Rows from block 3 of a small segmentation model, named by matrix and row number. Rows with one number belong to one channel. Each number is 500 + 50 x the weight over its row's rms, rounded and kept within 0 to 999. All counts start at 0. Numbers have three digits each.
After each channel's rows are labels from the 100 images, of 14848, where the channel reaches its highest value: "strongest on" is what is common among them. Only what is clearly more common there than usual is listed. The data: rendered dice on a table. In brackets: how many of the 100.
# convs0: first 3x3 conv (model.enc.1.1.convs.0.weight, 192x192x3x3, standardized in use, each kernel summed), inputs 0-191
# convs1: second 3x3 conv (model.enc.1.1.convs.1.weight, 192x192x3x3, standardized in use, transposed, each kernel summed), outputs 0-191

convs0.153:554422453603490583502404495534553500508546545458581492493528447428445474526494515521529523551481533517518532545449548478549464539446507579477442447538411611487579538382478462407486538475611531574549414615518447507549450501526520524564542568480569533497558556437479549564541524541471494497455440512530512528571501583519489459586600486535566463477509509555486495588548542540472474624508531439506517507585537525551535483528540443453578462488500536454522499527579485510491538424557594616465538590533504553502573558508552552595538477566405496471498408455516539514459476496460507486
convs1.153:389531493490449549567478540539451487513583481519570458553494471526517521515521567497578455482486606438488546535581531501538538381574548512508545465326624573529546514476515503490522541467402482500409428548455507434492489541531442506463573377478479552418399495454511454555540476505484502495509503563520494457437398492437472549483538514473575488550544448639555468556504457509571515456523435477520390528503541487455487474541547565538495466541467548522532506511517556438533589441568497445514482549483435507562489540480498530534486561604555393453498515496515466468577540479463418540
strongest on: dice: one (89); total: 1 (44); total: 3 (32)

convs0.91:507499492525344501485471480487403544491488541526548407514492490419455463594482485521412526563467511515525559420505502517435454451460433509555404518423540469470576585474494498542502571580502479507537478491435577485375460509437495405490523538379451444459547504482450613473521467541627540533587467450546429559500529458478526463446454497549521454553538549540497507561529478514511454556537566466473470453538513455550495517570554510442448500454504561478520520593505411508485528425552428537522552576525482452595416529515557477466500456430477531426429422437588453515454591509521536494
convs1.91:475479532422488475558424488566502439483382383537519493539572460498502516463618514510479489413534537499507508563536466474521466579535507447438530474499501518421451445512525428518554504404559529415536450580535439579595504555574490545433501570482457600533550593538410464535604513492413540556571553540614538537412469509537457515519499510525451557552522508443524553497543482496542543520569567494454499551560612552514438525413499559578494470497493518526393518450513562539435491531516529493552480515434573521448546507511531531587542531542466552454559517572480467492553519550412419490
strongest on: dice: one (75); total: 5 (31)

convs0.120:496430455401442456408419433444467492562467586525437462407516505415550532569497497513502532486500453523519501426514456472445505557483493458509509457442549449425506465490500545471514488525473464499462548420417520495408476588418463491405507479457373556471533389485480562450493478525566527553573580441546455534529566507490473512503462502500542459544616441479463502462529538473412495500546504414550458471522463440555481555457598518526488459436529526469524484571450494512460530505406444452484514559565474432562472558644517446519532481444531595416448470529558482479459658471535536473
convs1.120:533449583447430562485463513511482405505428485482449544579556480492485583520545557550486508532565501522531476534479508496488473494524517537516507561478459563482438429540455467464597405464573563387563536509534506565613487511516544568477448568478489557475540580553468496440513536514499507592521555543510512549545484542603498509512506496570484457494519484324572458413621472519546557521522544550498551526557506533528458564485545486507529547482512603520519539549502512561410541498396501477521491434440585569500581457523527468567635515536532588448546555553606533489541581537455480468
strongest on: dice: one (62); total: 5 (30)

convs0.26:562512521482393520473455510463515500481508513493448444504478403488443521472427522553456544517478531560592539448543483450360536524511434504508455417590549469421543549381543442496443490561642501459500439485458541587496494529511489470516482567362457492491591522534426510509544425489477496496468551427548454508553478483320477490519525553550514587587480571550537562581469587483526475585471487465490427489496581515499467513509518471498449469491470578492505442455540520622502517496525584517402549602505420479496595517448551475492495535524523472451476463469509511485498483531481508590
convs1.26:459525496433483432591506501457389448526360514587518442490551452436401496504562542534443428473589548572517519499551510565487426515427443466560514505439524485505488467521564422546492517426467507501470550585417503556492518575522497516510451582492382534482540572473514522456539489496428571563492407536498503507538504456487482417439554535416502516544539441487486589557516537517535498408569528574516530495542503486519462563449486544551479450566526547495470524448527449449466523537627622474545451503542540501572532507464514502562519473565483559518577493544592438501448596598453455417
strongest on: three on top (87); dice: one (72); total: 3 (60)

convs0.119:490484475433399467516424508482438450466422510589427409477481446546375585491505590519514479516495560467519404496543472521490458518577526483534600481488609448492514482530531504597568462483526548504511541493517533521492548487535457453500535497471427556461558543528574520471529492477527532477459470443483488516433492519459466543492428562430410492530514449476562492395454453413549576460532460528459354549569489576429521515465582507543484443478616509498441457518428570417514472483404492410516524504478484472483533511509529505431477561517568525395528574540506487587548523596446420405
convs1.119:569513536470551504418416471472587506483564496468454461416423445421453400508480421505388519542541445465492602488441462542441561515444401531523385427658482491535502555504521516493502407600550495519606468474446535573419452353534510438484488508563487480474594441454409556443526480551488538486529494574497465481519469532495485487542468463541528504476470477400452492491531574490431436537489604491457482431471459523462524460440464441488552431500469502448476504486508418536448469499539526442499516515515435439494482483489437455467539463386423429493466447464457529523440507472503526527
strongest on: dice: one (87); five on top (83); total: 5 (71)

convs0.175:461480468465459534513483563528470403516523439507490463504439471519415532548576558384544558515438576363471542505508550525521439496537490548513497527438461569511527548454578479513478590443484573448505451566485454365441511507480449485523587447503495494479603498514554478616505435464527571482516408459499455471397568567467491504491483508478457547479482489614505462576523470542558485518504491564536528518592446485482486528475522511501545488521549539488445545543575513393420590514516541497521560456504487571557470518530575481509510514440549423351501547522506361542545501541452378484
convs1.175:480508484588546598442490506479549565461634467489593586456525507501492523409447457512514544563640421393506626542507578572609552519510512481567493438562549460623545513535570472513492515542436454558540451485541573491370528457528450476567503478529581550478484493511522561503486529509499520510515545535503511524471440426486491517564507466452543570455481478572490525485519524467452509526501461480460406542488476496504609472480491536415568574487413450489489531443510496419530474512528529550508544514547395477625448554521439585466413562501456468424501467499467550485454503508537501569
strongest on: three on top (73); dice: one (69); total: 3 (45)

convs0.19:523523377539421479425466518505426543526514554544468434573465421440498519528533501424445568590448489495539556373428513438458436454495479600503499418496393583524589520450500467458587532545491542490546473519492484523468480475559567476478464569432529410491468586486482519548495453611538551587513451504574551541522480564491438480488530474508531493457528555559521495524429539524497517586503565433508464480586422572529391601547475489486478471508553573478489529606576420516501571492483565557490527446509589559513558444488561549524572457556517499474489401537564483531499556489474535530
convs1.19:437558423496466448581539410569441483579443577486446475511533580456518469444518527559483468466505438531478406530546471467487459440442508473399497553383537470375510439522519545510463504521367469409414509496452447456508449516440486500399460489527389573425462451481484448485591555500455548525511538543580451541540488465512534441409539507460395505472541417494499543512519469441492508535481555511493588523501458442531452562519571524504415472559560488513605531459465507474533519447540406458487528548451482434494343540488566541551479476465464546509527512542542460496469509540505486401
strongest on: dice: one (93); total: 2 (28)

convs0.0:474557468499473528501473566490474462505481490527487479462588475510448536543563598537597531567464463351533516487547506578620489573508523530560596520395506487588544518507563471584593560510487540512522538497566532518507542463465441397564554441480537537513530514529587489569493430461568581497519475407448465534373497522484513501601451502425392575504577477526503488421476491473548576409572390515522498527549506478452519438476457561477491497518635550473438455535521494506437569541474585505567502504546500485514516530509471513467455494450571532446504544485482415527516535586477433515
convs1.0:507453491470604525486493520422504425465537520438461405493436490488468505525498592451481494570474455392549611435387514541384506451506439518523453507478467529521524521420534465503501491626519587602515536464422580431428519405526515506504517474558431482451530396465481558555425480515588541516508436533486495517510579493483551532509418566536554477458498483446512406495564496517501462509499527416562513473441465545525434511436540443489514463590500516472508583599507466503521551521526432422536545491576348472489513506561485523549556497432541524482457566403526525529517581555520528563
strongest on: dice: one (86); total: 1 (51)

convs0.138:480488369520452572431493457532481420599484449459543500511489480436537505530542480514558525570536477537552533498535597475568452459462544499454479433453435554535578551450524487426460509452543545496530534505509449466570467494478548607587495495472561501491476541543565457574457541486441459580438484515566422468536503507563405527554548496604574505505518511545484525549543464567517440566542508453473434551486490488478492471493453574401497487456437559534507575576628519573457572564523538525462570566432498592591491554503520494585592499545453539443491393485588506453433542411452520482
convs1.138:554565464486458472532479568443492556537557527530530423579504530557462492520523561466504415494379616517454453471395532486434473413503459562528440501439434614503537578457430489440497529562519565558462569560464529403408504469450477474480489429526453511490512431440408507531445563497525492490420556544475439517528518559464558498483537529473523426491518461535549495530517499440575542447465465520593501452442486425534478537555569440442495487595534544430553533518452493578512580421576385448464472400506451569563478438555564512537504468525452529527597604522538531513521525517537470477
strongest on: dice: one (81); total: 3 (44)

convs0.117:495468562468553533527495468515552589520571649508435562406499559497612478456553445492375446439454441411483553421561470481461561546491392544481457491450565589505503464523485555442503493550486462558522434562505453488478462469507588467415491481509483526526469366494428543534535398524533514466567596521507485565539581415512542510481551526469511442597462436529501427507517520524395476463484560471547437492471541487532546516519515492626553433586527500453489465506568490512523465516560515491494553590507471508491456513600490548598509533390492512492511494512548487491489521470596486568
convs1.117:471574465439432463576584481561486436565416568480357439504498519511456588522485540486461498444512530540512463561436458434464429452535554463440520514487453494474447499513525441500515465464529528389376504461454500492534534633518530394489490506484395480510470447536502404481517556512512475549435508471551474395536426478528424484417605552519360457442538482471523522487475552459536567537437505507449531558438532503614383618448550448465445485569517533536561483504474530566475528498481466477585524445505524500424501454435591497495546498537497569511545529537506514481531478470463516460
strongest on: dice: one (81); total: 5 (36); total: 3 (27)

convs0.66:459495452522510595536452495515463493448485487534510519558520445356428423508531460556583493500520520529471513521454528521524446450368561530416514453467478525517519502502428452431563497514498518526542528564431483512546375507552463501528495531505522541504524432431510564499480519507515537500492463504526543548464513531509532362541484419499484386491516503530427520545524498557436470514475550402493484435497431509530499484512402509527546431430516478396475492484483326445585515443466462532468471546537519493492487477483467566523499348576368572473520379496512432456363511512477492425
convs1.66:557509489572442528493525510478502572462581496581527503498520426430604576515458502525529493494499525485495506479537533431394510481521446589553520447525500558467413454380401581433474496523493473481490464596432576501507429481477490493502546436499553521505474511419526508437471500511559534477562560537406453479578509492431520463535465438530562436596503489542460536349476494459425494463426468459525473389556582418469536511534489498532498436426492450441510471606448401547504575403379526533479542530508447467547500529470437541488497432545506489483444475452384584521463475448505449507
strongest on: dice: one (90); one on top (61); total: 1 (56)

convs0.154:461455437437513552470499486439443405614472424527511499569514500462455521548606509486556536525575522471496507498548533516588410574431519533438552466420506549520407449536500457332566460477426548526519606519530519362505426504501530608538509453508508506443478439455498512527436546479491516521469487470518445546451558504564483511528495476497507490500528477424499561523554457534465531471579476429519496501542447491548497550413457515459534479514503465408445580531499442443497517492402454481498557496460546590577475484501466467563572415534465581444518448528561404470417580437384528490
convs1.154:551471458606430581512504569528479620521594532544543505489552538511570538539479543493624510604433505491451557483481584513506501470475579561577573519534486620497530535509434527564519557531515531567561583511539600540519542476461523537523513523497545489528478540465556548540481508544588496438551544577462456597509528577516506467559488498469538464515504478552554458483550522481597538482510477568578504478567508468435500471616558487473591469446565517522523495562455476567541589461522504550521410443602480589578562481532497614540536501491551536431571584546515556524471542488565559510
strongest on: dice: one (69); black die (38); total: 1 (25)

convs0.118:500486574432458516504463471515534505498582533443472499569456468518574490620476430500466627566525470550572532483531528518413511562484473563522447410495529514441556427477473501482483471476531524520496481474479521462526480496547554505497377422392464506405459568504442537551539454540475451537486638512475446516537520525460418525468556496545504521560537427543470506487542433493462501491494588434514472500528518501493502518529473452550422469528510536526476487566641468630543547507490586536499590634437494555550517499557552574606587483479517549491626454571584571469473550483551497535
convs1.118:474566446421439505539497556511490470608458601500464505570474514441514568547537544492546458468475566559535450525485460444540517478514547513428525588494487599559463547504472482414445518499538521490427585485511488440508477515413497519488527505511444553474500429455504466535531567561474480589510501484563410422547512513567576454494553508542508461468615379492549466575530539509512509551523450507644619505414502420549528565428538488456508488578583513487584488530477475520409531454457463455569456488510608548488408495503599439563475488443551637482536501577523481563507483541514521481
strongest on: dice: one (77)

convs0.52:483528560555491585577502489506424483512477605611550513540397495462487478486484486492462487534500514518522561565574550519506440493419523547551441480433504493459588546465408507577431493590495451545571494551484527449454460561447490516511489443495535458464592516467470534552523568426600498527517446515576489521552499568492624474389476487497466499525442566540459613526553460525454434536512587534492573446465431497495571540578506522449559449538576541477576606560536433506525529502584448494568544572529480492541465492502573534532585396477470512525491471466522502580407434603526453501
convs1.52:505447541528596521466393452531565481491596560513533498517544472422412536482523577553455521491514509572606520529486522511492542539489482542585514531577442557517439512575472500504501571578586487591545488511575580612475402532451409468481511607533480553545615517414533525510562467531540548435542561416432527564492599481440506486567474513449510529531532535536523507438522542412524431583480521511557525448578605511584509508494509503521486493498507551438437486430489457502398567438511561536499485449560535390461564491509518557479500454487513538531524452467451526531493560589550578482
strongest on: dice: one (73); total: 2 (41); black die (36)

convs0.5:554507519506406484538448537508583472476487491586488538505512389496475467533575561588483525551433525505467441489623450481427515592510447531477443491553561587399515546355507520560454522443587531469513419625438497502455477428520452537468511602519398543532517620510448530509521582502440537496481480464515361512518499524406447467610503538487515502538481473554514545521544520472566475610429564496516445494489557513542484500537478463491437474523506561494496491532559522510474549508510596572498531597508469462505477533519604490554485522491503425438531541439505577557538443530441477446
convs1.5:549564521485509493518488508533465533509493546585590415530566485507500464494582524519488409598520606452496562554513487614509481440508550482593503503494537482601510575495575447498465502562453579587468477543460492501474560520512449472555467504514408564444541518495476539569517500545390521524515431503551433497481485523437486540516600559458538501447610461585571533579532553539517447486473434590566487582444553539474533570459557475494444415573523541491531484469530577468475551494607512429490547476527471565479562419489505510609525536554500473492504499546600357523519582534451525551
strongest on: three on top (75); dice: one (62); total: 3 (40)

convs0.126:453487369587383512492507505422417510521508494565457427485440508502413533477479589503488505487465502464459498402468564389546514502499496528452524525441410505565500514525494519472558588487523552543432446476515464485454473444519410420497559535502560494491438535480519459553442399511536562481506426426494485493453529507523412468513467513469440559521506587557521492469437410475547498580489468492491496526650473554519431476539528443517531494463558521471379502540514474444509485426455547590599554414535541514524507559505580570399513502549478456419438505467512343514501524488455496427
convs1.126:501517490572559438523526449445476477373551491549564497459526503508488409479489421465453578558501435425429551407583523606473480531474556454466503375542556444508543421494431563581587510460454468514493469592479522519506533498490400459494521422506478489400476535489444538450485520477515508440477555470499550475522455508396434510474528420447480526508405541574468440481541460482454529509512510492395420488515475535511469406555512501532470518512425480540548475499493535513605378510505485418427559524489384431532430542474444563421470523507477406455497542431436564481526414446500495479
strongest on: dice: one (86); total: 2 (38)

convs0.8:521540457575426548523475418557483480572527565510545518508414512433458517435465517534462551515523480456502513550472596425520448433459549504490503484526485518532628521499428431465552522529504465491573506501478581489533473533528504450462497617527504470453544509470574538491566515556541499579526473533514595557567452527533496460483545454453500536469531507623469551519528453453602504580477526491568463419641431556550506569598619445548610448495575523484518506600560422485580495402488516521517533540519489432464516537468505568455506416510448563487565405499480566556424553530504449449
convs1.8:545541530507567426510498401538532488451493492458453469441544537410508521497468483503460515455502479554451462484499412480457461505431509500423534510582472515421418437510422535496528568459505472528545486497528550549525417578458494439457546471534460558441592528441511521412580545467490512476558518487453575509512538479473514436463572401495531482585494549493513506393519527397462500544429507475490411418524605503582477529519472417563522513437501439457473447548367443495538484390447439525543476468422520477413546511558548456538523390540488531527489404503388587470418451406542497458
strongest on: three on top (72); dice: one (65); total: 3 (40)

convs0.40:540547537566537581599543522514448528558531467534587504592506524416486422488559470491528572521522508544540489460488492541483508507386506537485477409480494550476554516473467459439562540472481477497544584496422497477527404463553485519482510558496501463494456469424446518487442479538487562527502465556539552601469544546510494420490482418551452463456491492491422528476493488588459472523523535465479519436528414563516515482574374445533598471521474493387425515524484314512532527458488502523492467485506534558510539450534531543462507355552385623517553382492531446472405587484475516462
convs1.40:568531531540486456515520480536591496562596560559510561493509527387590547526529466612526505505494541493524477562573493448472553552508470570549478459573558572460431495420457615489440475466532488469479503574448548530560429453478446496472611479577483579540557492405469504448572519540440551506539539526477427461576515523415503428568473490498555435513519379508428494389511548396442456508468539470560567451503510394472538565528489496529519398446548471481529434524453413525439538434431506478575505560505507457494425535551494555529528409483531516472485466511457557554448462539514446467
strongest on: dice: one (77)

convs0.17:569626552546488481554598467382580429543497536495535482499574568434467491537576491521490500532500510547545517440539502528571473434449464507572463444549506498518510575455587449514435587565539517520510450561528482533560449523468494501516503534527528525446473499557547491530461533497482500545528499417553439470630573516442450472528605494497482626531450545542456514492525557492506414583443475541536509446532539426552507553498436568429474527587554505505586481532527461569570502561506509573539589537508525477522564659561592512521453453518469469470504418404489606501429458530483506479
convs1.17:413448636531511477537403504449492428493539483478573470465425434467480469451446517533458465478479599525515550466434569516493591504486432573561487488448538452624553442455566524466426583464478476539456507505494465492399511542514502428532543492474509466503455529421453496511484413458423535577356461530460533483470511482464425501467517545490498601529546509517500556595436493475617460420592464501497466487476521476502520454589448540536460526501501549469398462464559501480509517521576531462523506506548365436558494473465466509531480481539539454519526490424607396485501625513443551496
strongest on: three on top (85); dice: one (74); total: 3 (59)

convs0.139:545486450558505513545436472530513517532574532394561493478527555468523516565533536531477542518547475515465543591480529322482495497436465577439466494569448549388499494438439492416500506513520512500467502516484508532530446524509557544482522522485531546442603461446500516455567525613558457535594475461534525621502508472523509442604515429611564543475579460580484583586570539515470460572544583448600521465544497449516504530507535498502533472514555532519513591551524445576554514467533493571504578571560503497507511584503554550566543436529493496521503423509608517460436596470424560466
convs1.139:499569481424388515542468495551472571513573453505597487537598527490543528457464424471530488543484518495496506422554517475542539462532600517493563557396426542488478515510466527439515473440495504558495515437577502479491512476441578584475555454503542558461390540524466413554501538477586448529507569512508440533511412428480504563446529509454511435535521442589505481446429511537479523485502458543524471540446523440373486466544486586536539513408431490458497509576441466474500510488381523521523454513520547643475472526534537541454486480534459511399460472540465472461363521377485389579
strongest on: dice: one (75); three on top (74); total: 3 (54)

convs0.106:537537435527488576546511519466447460599477472592564494536512462425449475469599593506534557489527559572556543548572457483564449472489526573454528479558464538484603597449467492496529574518594547445535493608492514535559460542562522537460561574555550508523565515447488478495497500545492520576572448511557521571586527553464507460536547470539551513548530552593491609511486609521507465596481553456508535483603512502597473555510429506535540504452529523424458510633536429547490546450583568540501510480577596526535557533565577466464504482537420479576484451492530504536498518523414545493
convs1.106:578496502645551425543489443526496512470540433564532485447514534457486484557450529567441458537481501510465520419555523552474507494480460504598517442468511468504511433513484538553509565527415509601511439560486628540551490498452404454492588517504543539490552518452500538431511440469510588442462493488488586520446548506402485484489471485476533513583465589530417454461491467448563427583512517518518440395619539539446501443621465446549464503456545480485498447481478490443540550476570511555522474527554387357479478544522487621439504452494502478465476515393385477476468501490527485458
strongest on: three on top (87); dice: one (68); total: 3 (58)

convs0.32:472478428497387493498473511539414439515487450535455426543497460483454577526506589529574531563519543427498472487527551466496447467553535492527506475445552550424510517455509466526501523507550611454562487533451561486547510515554477468475565505493426503412461582471619511497517516462553561509450449449493431491403504607486428515520483500467582502524548444583558551475504477466564490499551475472514454532626465556464468487540513551497494443399590556517402424581502528419479486453368462470485545535513519484511552507545553469474509512522512624399501468493581440561485582560412417387
convs1.32:596590516469508507462494473521553477520541483527414486407530477469411423503540540500439504485521618526452506508543440593504518489517429564542500465648520453493472564566494520537545450622485510560588447548454594532518497464538449467435501536506407530443649406474488544444584509489509597479563564554514539480487475556524518536466561483486466466525452491474501472524539537435556498510587558539480476425566477536504491537440470500522536423491561474478495457451399538535484540421586477425479488538463476454419447588479543428425554461421458493494495555537433566572582477494454505556
strongest on: three on top (75); dice: one (75); total: 3 (51)

convs0.150:508530428532441504379468493522494512464572573417449433432396462486499445517446456537413553564583486511493551419427549540388511504470501597522458423482455552505497562423494480466495499519525482488504514566440468485449503498546571435569427555355561456423462554482441555580498469500425544477491476516526477560614562556507456473471580536499453510526494544520510524574595465538460485547506608502495504511496466549528482588525483500468431546549490568548552587520627471532565550468542533511422579556509456488557525533485491534583637467514527483477427459511541530531473485542443505517
convs1.150:461592501489450438631561574505425480451392545471469501507429463490509528534485550450500442396568537548490472453504470498529431468546515501406519560430535495574540510478544478414507529418425498409391509537467411391510529615541456475457481459468497498469491482484454440546415543521501483563428511439536533386520493513477541499401618507439448555512527532543520537624499541525615568495558451548553519528490503482539467516497508503521493526625548518467543457440515557498586458488538459470555502521482513479553458550465554514569506519536511513518582574508563513445618508552437488499
strongest on: dice: one (74); total: 1 (36)

convs0.93:474534468566501513508475495460512472611540463521568405537499517373485506535510557477496645530490494559615519565501499485535510462474468519494512450551457496499564517437473548492557586497553545471543486556469531569495445493631561540469586538619484479487519476449501540528539480518507554515468452468548521558563537585520490461566546497540632534565498526594526577494522568512485516577544561435487604521596428600545445550527466438499452486465556520505459504572548427534471571445462560475497552479564615549532534499566573479512552441516444534522453410508521464503449556520406542434
convs1.93:565548519575508451608556506483538488376461449583556535435449522530481524585513599554500438526488548536475471382610439558524471517511448428551529513492564453476553501486468546531501511491462526464484477624427589453560552543467384449476542448502516497492584595518523489443515520487508543466475496478439595433469532467444524508453519446402572468553418596497400452529524491449611479526461461462497523407567471455506517451533470494555489473480598489489551440455447533491530479430524517502542488606476464364477498543518527533440518437523546495451514572435458491499534422513526450524
strongest on: three on top (80); dice: one (78); total: 3 (61)

convs0.21:534462474525416572507474495525493543569530569530527519495444508487502553519522514530475549496478487420484511520500554472556396500457529524547546545487458541545574540542486420499579526564535505498575567525500600458472481506505522481449481548468517532462605493514535585521542491508633476518597441492528577556465541533589497462458481483470453525494506534612528549528566459472565564546546554505571466459640421532563566596557636488514618454518588565507454527604541462471552547464473505547588532538515522510508500581532523590487519455503509590392583470518569446538445563505523429444
convs1.21:510548526524543466525511415549481495455461464450465458509564550468516591497469505468528546498572463590495522483519455514528498543481573478457585540599478535481447456563437502531530524449567485558552519450555552555517510595511550499481557514530459499501611547487613472539614587437516453557567542592524586563550484453503558523479579427511538521559495580452518559475540528455500525553461508456459422460496627554566513508518488458554564563494441502484531496482405506537530448440445536523500483494465491517471631559543536530516525468612529526523496444617443602429434474361506584521
strongest on: three on top (78); total: 3 (32)

convs0.171:543422508468468436477438511468538558526513541487506530488518456435563514581560534498525496522467559490520478413498508413410491542542468537528490475571554520374494514436441549407527484510566544528472507524515549567416452511520499501366558504543424519499544501463448517412518445574543501545572501411511415518535570526438434533540517491498589455480512446501508515530516552444470491553512500384560522497584522438549455549591537442527507384362541568449501436595502513540447475414409428468441568498568455512514544506624453527539524541477445526489426453470592513505498588464539481478
convs1.171:493552493557446568532529469613475567506511475544559553495564607529542578491517530472566440604598528469547492468531523550520501512535579486495548530423485569457440483572516553507544495496475433441521502520514472528590513516480526504460566432529489545536516606521537538433594512512528560552548473548541514500393521459681486519502564493513546465513473458459544542466540424511545548441562505524508505542516561495468512523521613471525539529511574539595583496508467539489466548565470526509612501485428556575536544481552494527533516560577501559370469486581597451606496589504556424512
strongest on: three on top (81); total: 3 (35)

convs0.161:455425491446471480477412575434477470510493500536462585661568441539487475517582539427510551553463518501547532498558488473498523660456595475610538511522557506479595538427485499509539572508483500596539525479492546494454476547476442605469494395616467539492508503470418486554504495459475510473470491481572494497478597610363392490481504448554526507495504483547460458484500508536521579467480484426491422453532536496415523488544466451440497426434553502468484503598532418517453458576488581530463508442513477485507488494633539535501532423585500500501541526446548459516518498449539483495
convs1.161:548545477568504556502502511528530542622594588542549513469535464423554530552507473507550536514592474499513534541520599492519561486466534567571515492518480532486529544541536565564504507571472543487532492470480528533489443486448514449439602502525480604461560587395550515408519455520501569575489470502501440519492534567559486430576460494524531442484600393506540571525447472439447452583545510538579578493513549530469513517567558410490581449551588515470523429564530435469490638507466516518576509451575488550551436499534530523554588441504486559478496507462585511618458529596558505468
strongest on: dice: one (67); three on top (61); total: 3 (36)

convs0.169:530439404520410497457403485521447474584465535476481450464503436482433563598544502498575615543510547444465452480463535584529437536464473559511538555474466611510471458472449490427556514492559529534511540587522529490489448515566559446534573560460490575512544478472554556458493498511582562480554409560518565621485539558535540471516531452546512395463523514469483534471513546502484539582530554415511475463607470525610515517441524489577511455442576473449424562568526472441446518439478476499522497528490619524603530504597531550505571480585496595475532496546546445491482587478464470458
convs1.169:527510510552410540546572532537488587499533465509540531553539602528574502466566530555585423517527494397486465518552528464507517447559506475476463456435563520512474437479493594508457470562397492487485517553421535470497558507465479564436521454494528509464488438525423572502540554608604422564597569550533430515492472458546468575527523484499560436506489448532568495497553402486557492493540483513552470528461564503443514549525623482479526445525534493589556470495461585478511513480457420485607559590472505561521524563512453588547548582493538475369475544474444499501548475435589392559
strongest on: three on top (79); dice: one (70); total: 3 (51)

convs0.18:516413489393416478501469541520411431495524381559461537579518455498444492410628508466472549510521520466436502525561491540497444578543556471536447452448573571420576477485542479492477515484394538491589434558528437421478525515610536606460516545492491490527503475514487522502452427475459537552472491521604462468493574587428448517380451553567455399501454533570531516507479475462487515506521497389475427523533479541458405530455503478520466426479494479556434522507546523439436507494462456459457568540469525550488471482535515507552535533536475390417530513562580445549533456482414424497
convs1.18:541521495532551621465525473496605553562527545501474509440462422402506405426487414538500469471555475547509558543443496457484536461416418523524407525556485545534440569560547497443366472482528488465520447476451481541407431459443461466435418512522487506499569505384509464481488526498504514518491473576539397475538558483491568394575486457447472501427532381522482544550522537516452364603412488534513515503514542452501503502476494479384548434522466491443496427515550434484420535521482537484529480475508417490493379484443493455587519435505426480524459453499476507477460432525542558512
strongest on: dice: one (80); total: 5 (41)

convs0.137:500573466615445486460562464530443520593488524550533450563493538447455448533485478585500575526551451594484532539443551399469573513434522501501497427467523418550518560530454478449511493479492486547471470497492536549565490549585484465545528503500609497453459568416452468499503493510489526528437576507548601536601466502540470434535614456510468499465501592489452569455540505482458489463468465454461478482543442548550408532486466506515527559478566483475528526471465405603624533471460528539496569577557544498583562564483495559467559393595454543510516418559512554450369562465485567483
convs1.137:453504545538459428540548514424484479439473513490458504478515520439526497472455503517513470417496448498448455357539439480527505451478431466414534541519536459528455339489510568421483572491456486482476528515515448497469450558429504456428550394499557534440509487414506454480424471534586551448516525420398484493601529451458538515478483432488544599568475518433477461387489511462510501413440389439521538399492471417519494448515463549563528516496544424431534448523396441557510465484366423468569580553438472460489533535508516493496430475483494469496482536408481581510505498412496483493
strongest on: dice: one (88); total: 2 (40); total: 1 (33)

convs0.107:463383468484491565474437523534506524508530454474477451424426457476509556542561551501438537477487490454490441501423525453478481479532456536553541523444451588436530420484452432518576528487435463512551530539540528427417479446542549451466482514541403502450538425529489595449550495547641462519559423490444491577380600508519552514536437518520471455447495429549568542484578451505458540450535600385562460544513481502554464519507585458522590499471609521506434551506540505441537471429493430414497550461518491549507459532541492531596564530520507482464414507562583384527500531491555503444
convs1.107:495558516463591426562532391549600537493435445487438495512534542431554507439506464461456526462516397467465509426499456479500513536407560382402524532560514545425338527516497536479575440501535420434518527469486474520560447534457526505468550529590487479525402458474495475511556577538548530481581558437532502590474503450476496489534491422485487416429486490521444486452414509491447572521434512508400490531422611509544498425462466520500472427484407508504499471463376468555485419553390452502601542548515554524444487489489562529479503500494423503497488511435446515493488492417520497503
strongest on: dice: one (72); total: 3 (35); total: 5 (31)